Weights of a small contrastive image-text model: encoder patch size [2, 2].
Rows from block 9 of the image encoder, named by matrix and row number. Rows with one number belong to one attention dimension. Each number is 200 + 20 x the weight over its row's rms, rounded and kept within 0 to 999. All counts start at 0. After the name is the row's rms in percent of the matrix's.
# v: window attention value (encoder.blocks.9.attn.v.weight, 256x256), inputs 0-63
# proj: window attention output (encoder.blocks.9.attn.proj.weight, 256x256, transposed), outputs 0-63
v.183,099,207,216,191,190,222,191,173,207,211,205,180,196,203,193,204,236,238,198,196,200,196,202,176,198,190,204,188,201,168,229,179,195,228,213,189,236,141,187,180,176,219,174,207,188,175,198,217,168,223,216,191,178,172,250,178,215,204,188,210,212,221,221,225,187
proj.183,099,208,216,223,184,220,228,219,179,216,194,217,185,198,202,185,178,151,172,205,207,181,197,243,192,193,202,205,225,202,173,219,198,201,202,184,211,232,190,186,216,158,189,208,173,216,234,205,169,202,242,205,212,200,209,202,163,225,182,207,234,195,198,212,194
v.184,111,189,178,185,199,213,171,202,173,225,196,206,209,215,180,191,194,208,202,164,221,223,234,206,207,188,200,229,190,205,175,172,213,188,197,226,209,204,209,194,214,189,197,201,229,179,193,177,214,236,164,199,188,261,180,191,198,210,192,197,194,214,209,196,211
proj.184,113,217,195,205,202,224,226,225,253,160,223,173,212,206,211,235,208,227,251,198,189,154,193,195,202,193,153,198,202,195,194,193,169,207,189,222,160,210,169,207,193,227,190,213,215,202,162,185,232,178,186,199,179,231,162,224,225,193,224,234,197,194,199,197,187
v.185,102,192,204,236,179,195,212,198,221,217,220,202,228,176,189,190,223,179,198,225,187,175,167,201,223,201,190,216,200,213,203,190,188,201,206,183,202,176,197,181,215,177,212,223,201,207,199,225,194,162,214,175,169,173,211,193,212,192,211,203,225,235,207,194,190
proj.185,097,222,216,235,220,188,218,184,195,217,216,214,177,162,223,178,200,205,171,197,212,227,218,210,205,200,222,168,175,188,208,221,198,215,191,186,188,226,192,192,184,192,215,168,149,207,227,176,171,195,213,197,215,181,203,188,185,216,168,199,227,230,175,194,208
v.186,097,218,210,240,232,214,184,195,196,222,200,205,205,219,176,226,202,225,191,217,184,193,210,191,188,188,190,192,222,186,221,221,211,248,213,161,202,148,211,187,201,211,190,221,175,193,158,213,191,197,189,209,185,193,218,171,199,221,156,186,235,198,177,229,195
proj.186,086,201,221,207,195,224,214,213,210,235,186,222,193,193,198,184,209,170,193,193,205,200,233,235,222,190,190,225,209,193,201,235,195,204,188,170,229,234,201,177,161,171,167,211,187,213,241,195,184,216,220,181,212,164,233,199,156,186,175,199,214,206,209,244,193
v.187,105,210,193,192,210,194,168,207,209,199,229,219,206,178,219,181,227,225,234,161,191,206,216,199,186,200,162,200,182,173,170,208,175,180,218,215,239,169,200,216,172,172,204,168,201,156,223,183,173,218,208,204,222,186,222,207,191,189,191,196,214,218,224,208,218
proj.187,114,208,191,180,191,187,206,219,225,189,199,179,176,204,210,212,220,220,188,206,234,206,187,217,252,212,202,186,217,191,208,202,207,223,197,199,224,190,206,197,221,212,200,176,204,211,221,213,202,179,240,213,167,222,196,227,186,205,207,202,182,172,202,182,189
v.188,109,200,166,188,178,209,175,214,222,243,236,195,181,198,194,184,244,166,206,199,174,192,209,238,204,190,173,215,178,163,172,187,175,230,225,214,197,208,210,190,174,208,219,158,217,193,242,169,188,207,187,207,175,187,195,188,204,170,212,220,209,179,217,201,203
proj.188,111,203,197,205,231,197,182,201,170,161,199,202,155,202,173,172,178,218,208,193,234,220,165,215,217,190,203,174,182,234,188,206,213,178,224,204,227,205,195,190,212,225,210,215,210,235,237,179,191,176,213,186,196,227,203,223,210,178,198,224,204,208,211,194,192
v.189,104,215,213,162,178,211,171,207,212,221,200,231,187,197,202,196,244,194,217,229,184,213,161,189,203,218,173,198,207,173,200,174,157,224,226,194,208,174,203,176,195,202,207,170,226,185,209,173,190,188,222,204,213,180,231,246,208,158,204,221,197,167,232,221,180
proj.189,104,194,194,225,207,200,214,202,188,209,202,197,164,186,176,177,171,194,164,221,216,193,193,228,196,195,226,166,189,222,169,218,217,206,209,203,215,232,218,206,180,212,183,194,167,229,219,202,150,168,201,183,179,175,208,223,193,203,202,195,205,213,215,192,216
v.190,096,195,167,189,190,229,213,206,193,210,206,251,214,182,214,200,202,175,181,198,177,221,211,188,191,185,175,215,220,221,203,217,222,204,218,174,206,208,223,180,243,228,204,235,195,201,206,215,210,164,195,223,218,215,199,224,204,191,219,189,242,206,227,173,187
proj.190,095,203,203,196,194,170,200,226,196,210,200,172,199,226,193,153,190,217,191,215,175,163,222,201,176,206,194,185,194,210,184,145,181,223,192,210,174,186,227,189,202,177,192,200,212,195,147,201,217,215,186,160,170,197,219,216,185,236,177,192,180,224,265,205,183
v.191,114,182,205,191,180,189,178,171,196,202,216,225,194,255,180,183,190,180,211,213,217,180,197,219,213,199,203,224,196,205,222,179,205,221,185,214,210,178,210,199,228,212,195,218,206,225,227,192,218,182,228,192,212,230,177,224,198,212,187,196,213,247,187,187,206
proj.191,122,222,220,207,222,224,241,232,226,193,242,158,202,176,225,226,211,202,220,188,196,171,188,195,167,188,205,190,201,207,182,190,187,180,210,232,162,200,187,199,212,243,193,204,231,199,179,197,192,207,165,191,167,203,157,212,201,189,213,205,193,185,184,177,192
v.192,088,183,212,200,218,188,190,164,231,193,169,196,183,239,188,228,191,176,194,224,248,219,201,201,217,168,199,215,196,205,164,170,207,165,195,206,217,223,197,227,201,188,213,179,203,179,222,208,204,169,214,217,217,210,185,230,212,207,173,207,208,155,192,201,213
proj.192,094,181,204,169,212,201,209,167,192,207,209,189,217,159,228,206,205,205,225,211,160,216,190,186,213,194,187,140,210,233,252,231,231,207,197,179,188,177,169,180,210,223,203,208,212,210,158,184,195,181,216,173,236,157,214,215,220,216,248,218,195,181,189,175,186
v.193,097,199,227,225,188,204,189,206,195,166,149,184,195,197,200,206,201,234,204,206,215,189,221,221,181,195,180,198,198,234,216,200,199,164,234,190,162,155,184,201,213,209,220,233,195,195,207,199,200,223,211,211,174,197,192,196,215,201,208,174,211,218,217,201,228
proj.193,094,219,177,186,203,175,185,187,199,226,233,215,189,171,222,213,200,166,174,206,228,215,156,171,177,172,253,219,203,167,187,210,228,178,190,163,228,184,216,201,213,235,212,206,226,176,195,201,215,199,206,191,232,245,226,184,208,196,178,205,188,167,227,189,200
v.194,103,227,192,169,182,192,208,222,177,189,227,204,208,181,206,184,194,215,202,196,206,175,217,187,174,193,171,207,221,234,190,193,234,200,194,144,198,179,208,218,213,184,206,192,209,222,200,212,218,195,226,188,195,225,168,200,214,192,241,212,220,181,214,240,206
proj.194,108,186,196,218,204,211,164,164,213,220,246,233,199,186,163,209,249,201,205,199,185,206,160,214,212,197,194,202,218,159,206,204,172,207,211,198,211,167,193,235,220,206,217,195,197,166,174,199,190,187,207,218,224,212,194,188,232,219,201,198,197,187,200,210,227
v.195,108,215,212,194,161,222,213,212,182,220,200,206,186,229,154,197,194,177,170,205,162,185,176,204,232,205,179,190,215,168,186,200,194,213,174,214,187,194,221,198,191,170,196,239,209,197,227,200,213,213,179,208,194,172,217,180,203,182,212,180,266,177,217,187,167
proj.195,090,213,192,205,191,203,212,240,197,186,224,181,219,212,217,211,191,201,202,220,211,194,210,220,178,212,213,202,188,255,239,199,220,179,232,187,212,257,178,192,205,212,168,184,216,222,187,216,189,217,198,189,153,219,211,177,156,196,181,204,191,203,216,183,219
v.196,102,211,218,182,207,202,189,222,230,194,213,187,200,212,204,190,193,208,232,226,190,202,231,208,179,161,185,210,201,192,227,244,177,154,221,205,188,188,219,206,203,201,234,200,202,242,212,203,207,227,200,213,232,211,206,224,179,190,208,170,175,189,214,209,209
proj.196,109,213,199,190,209,189,183,163,157,201,218,209,188,195,224,180,257,198,172,172,193,183,166,197,172,205,201,202,198,176,218,180,197,213,217,170,187,173,216,166,212,232,172,209,249,197,181,185,182,177,215,181,206,166,197,190,204,206,187,197,180,183,221,190,217
v.197,096,163,208,211,212,182,200,197,205,164,216,214,209,166,192,212,222,192,172,210,193,197,176,193,218,232,204,217,203,203,178,223,182,164,213,212,197,220,180,197,211,220,202,180,175,192,206,203,177,164,193,207,221,252,213,167,202,223,196,197,207,224,175,202,182
proj.197,114,200,185,186,224,217,173,232,234,203,202,220,153,260,184,240,193,249,203,191,245,200,211,213,186,182,190,206,193,170,181,213,223,194,173,213,225,180,178,205,220,191,209,199,214,189,191,215,235,214,185,207,199,181,204,139,213,238,201,191,196,192,207,209,164
v.198,097,210,179,189,227,183,213,209,236,177,189,213,202,208,224,184,163,199,232,199,174,175,209,179,176,225,217,194,220,226,185,202,237,178,191,184,204,198,217,207,177,198,185,208,192,227,194,223,182,176,206,214,173,218,179,224,214,226,204,223,186,188,215,217,204
proj.198,085,148,231,211,212,214,196,196,169,227,220,198,218,205,188,185,207,197,185,181,146,159,228,219,197,174,181,176,214,216,203,222,160,215,187,190,192,207,214,220,207,234,203,214,203,200,204,198,177,224,168,198,228,192,194,191,231,185,188,228,190,219,211,225,219
v.199,089,203,216,188,163,202,153,178,181,210,198,185,140,217,222,179,215,199,214,196,204,198,179,182,188,171,233,193,194,195,192,216,186,174,198,245,193,211,209,199,195,173,209,209,202,179,238,205,180,222,168,212,196,200,206,220,178,175,190,215,208,200,202,197,179
proj.199,086,204,216,218,166,186,192,189,205,201,192,142,195,206,169,229,216,183,170,203,194,208,226,205,199,201,171,187,168,239,200,227,188,207,220,187,186,218,183,188,186,192,201,211,209,251,204,213,179,235,217,210,171,240,195,152,152,212,220,193,211,198,191,228,230
v.200,090,204,212,215,200,203,166,193,193,184,190,232,208,198,202,188,222,192,190,199,157,188,180,211,198,183,233,200,210,204,205,220,179,236,191,181,168,189,236,233,182,178,173,210,182,196,189,227,190,211,214,193,166,230,207,192,178,208,224,217,174,197,185,221,190
proj.200,086,237,163,210,176,202,237,193,201,213,210,194,183,208,232,196,182,191,217,172,189,219,230,195,168,186,232,183,203,192,174,192,156,141,211,207,190,226,185,209,162,159,214,184,207,213,218,232,211,186,159,204,182,215,181,178,172,211,185,199,213,213,224,198,192
v.201,097,222,177,194,144,229,188,205,191,235,233,209,215,220,181,195,202,167,185,211,147,191,197,198,204,176,206,167,226,185,219,230,197,206,199,176,176,196,219,193,212,206,205,208,224,200,203,208,219,220,191,207,178,177,231,223,234,210,260,191,211,179,189,196,152
proj.201,085,189,196,230,179,214,203,200,196,195,218,187,191,220,198,197,227,187,203,205,192,221,196,200,165,244,236,212,202,201,168,188,196,191,237,222,171,229,217,186,166,166,220,168,222,224,232,188,186,197,178,199,194,229,160,203,162,206,206,219,232,198,177,205,226
v.202,100,166,188,188,184,235,185,216,211,238,205,208,172,216,199,201,220,219,152,198,213,242,196,199,212,206,198,177,226,184,206,224,178,243,188,188,237,252,211,198,185,207,195,209,209,185,225,202,216,237,170,195,193,182,218,190,172,179,176,202,172,183,196,203,201
proj.202,093,235,230,189,223,203,221,196,211,174,194,199,196,182,189,183,203,163,166,207,219,181,168,219,215,224,189,184,170,223,215,179,226,208,197,207,165,221,179,158,190,203,172,253,193,189,199,164,182,211,187,199,199,168,208,163,205,192,203,183,220,191,160,223,194
v.203,097,161,189,205,229,195,193,181,191,205,211,203,180,206,192,178,219,214,160,197,231,208,183,185,220,225,220,225,213,190,237,189,190,219,220,220,221,182,202,192,197,192,177,199,210,165,219,187,199,202,220,212,216,238,206,228,197,237,173,194,227,183,167,198,173
proj.203,106,188,181,212,175,214,182,172,210,172,213,179,168,190,207,222,146,205,215,181,187,203,219,217,193,214,166,175,216,199,177,212,177,172,195,197,203,180,194,176,217,212,174,196,196,220,212,192,184,220,172,224,194,188,207,208,196,186,232,209,204,225,181,232,168
v.204,092,231,175,195,220,169,175,213,195,187,244,218,182,226,230,175,199,211,219,178,205,208,174,190,195,231,218,207,192,214,209,224,199,193,217,205,225,237,202,210,211,211,178,210,215,229,190,240,199,175,178,176,166,194,232,222,184,221,232,182,177,218,219,218,234
proj.204,099,194,199,236,189,209,182,188,225,253,172,193,193,195,150,191,203,211,219,169,196,231,212,227,227,175,187,209,207,196,176,202,181,251,182,226,206,217,197,231,164,180,224,206,171,192,197,226,204,195,224,190,189,214,202,179,229,212,207,220,193,204,184,219,220
v.205,099,196,226,171,175,210,245,255,203,203,205,173,208,182,183,180,183,178,179,206,184,192,192,216,207,185,197,171,203,190,191,209,218,190,169,191,209,168,216,175,204,209,210,211,198,209,193,189,211,219,190,212,182,181,231,250,179,218,262,199,249,217,199,228,203
proj.205,093,193,194,216,191,198,184,186,180,206,212,216,198,197,238,181,235,233,191,201,204,203,208,221,187,213,201,182,211,200,203,181,179,229,225,188,168,220,216,196,231,208,207,197,204,174,200,194,180,210,208,199,228,203,190,206,204,185,187,218,193,217,215,185,201
v.206,096,180,211,189,216,179,219,211,186,211,214,227,190,192,219,198,211,182,257,206,167,203,189,229,208,215,201,172,192,226,193,178,227,168,157,189,198,213,202,207,180,185,190,186,163,218,166,194,187,188,208,198,219,215,169,208,182,196,202,216,191,228,198,197,187
proj.206,096,189,202,175,197,216,221,201,220,200,194,186,244,190,190,158,190,181,203,227,201,201,220,175,224,169,223,182,181,222,208,165,166,191,200,216,187,214,222,191,167,176,227,179,174,202,196,241,197,217,215,182,173,192,184,199,228,201,225,209,191,203,211,226,223
v.207,094,164,199,216,175,208,222,213,187,150,175,220,224,169,178,202,230,198,170,232,166,199,183,183,201,220,216,207,188,221,180,203,214,220,213,214,189,215,220,174,178,180,213,224,197,187,208,176,241,185,177,194,195,190,232,171,219,165,202,230,195,205,192,201,200
proj.207,110,228,191,181,199,209,196,215,215,221,209,205,190,248,222,240,193,174,190,194,220,185,202,208,190,209,229,231,174,185,185,221,191,193,203,201,182,230,197,238,188,208,245,215,215,164,198,172,209,213,176,201,183,227,196,201,170,209,172,169,234,186,188,170,217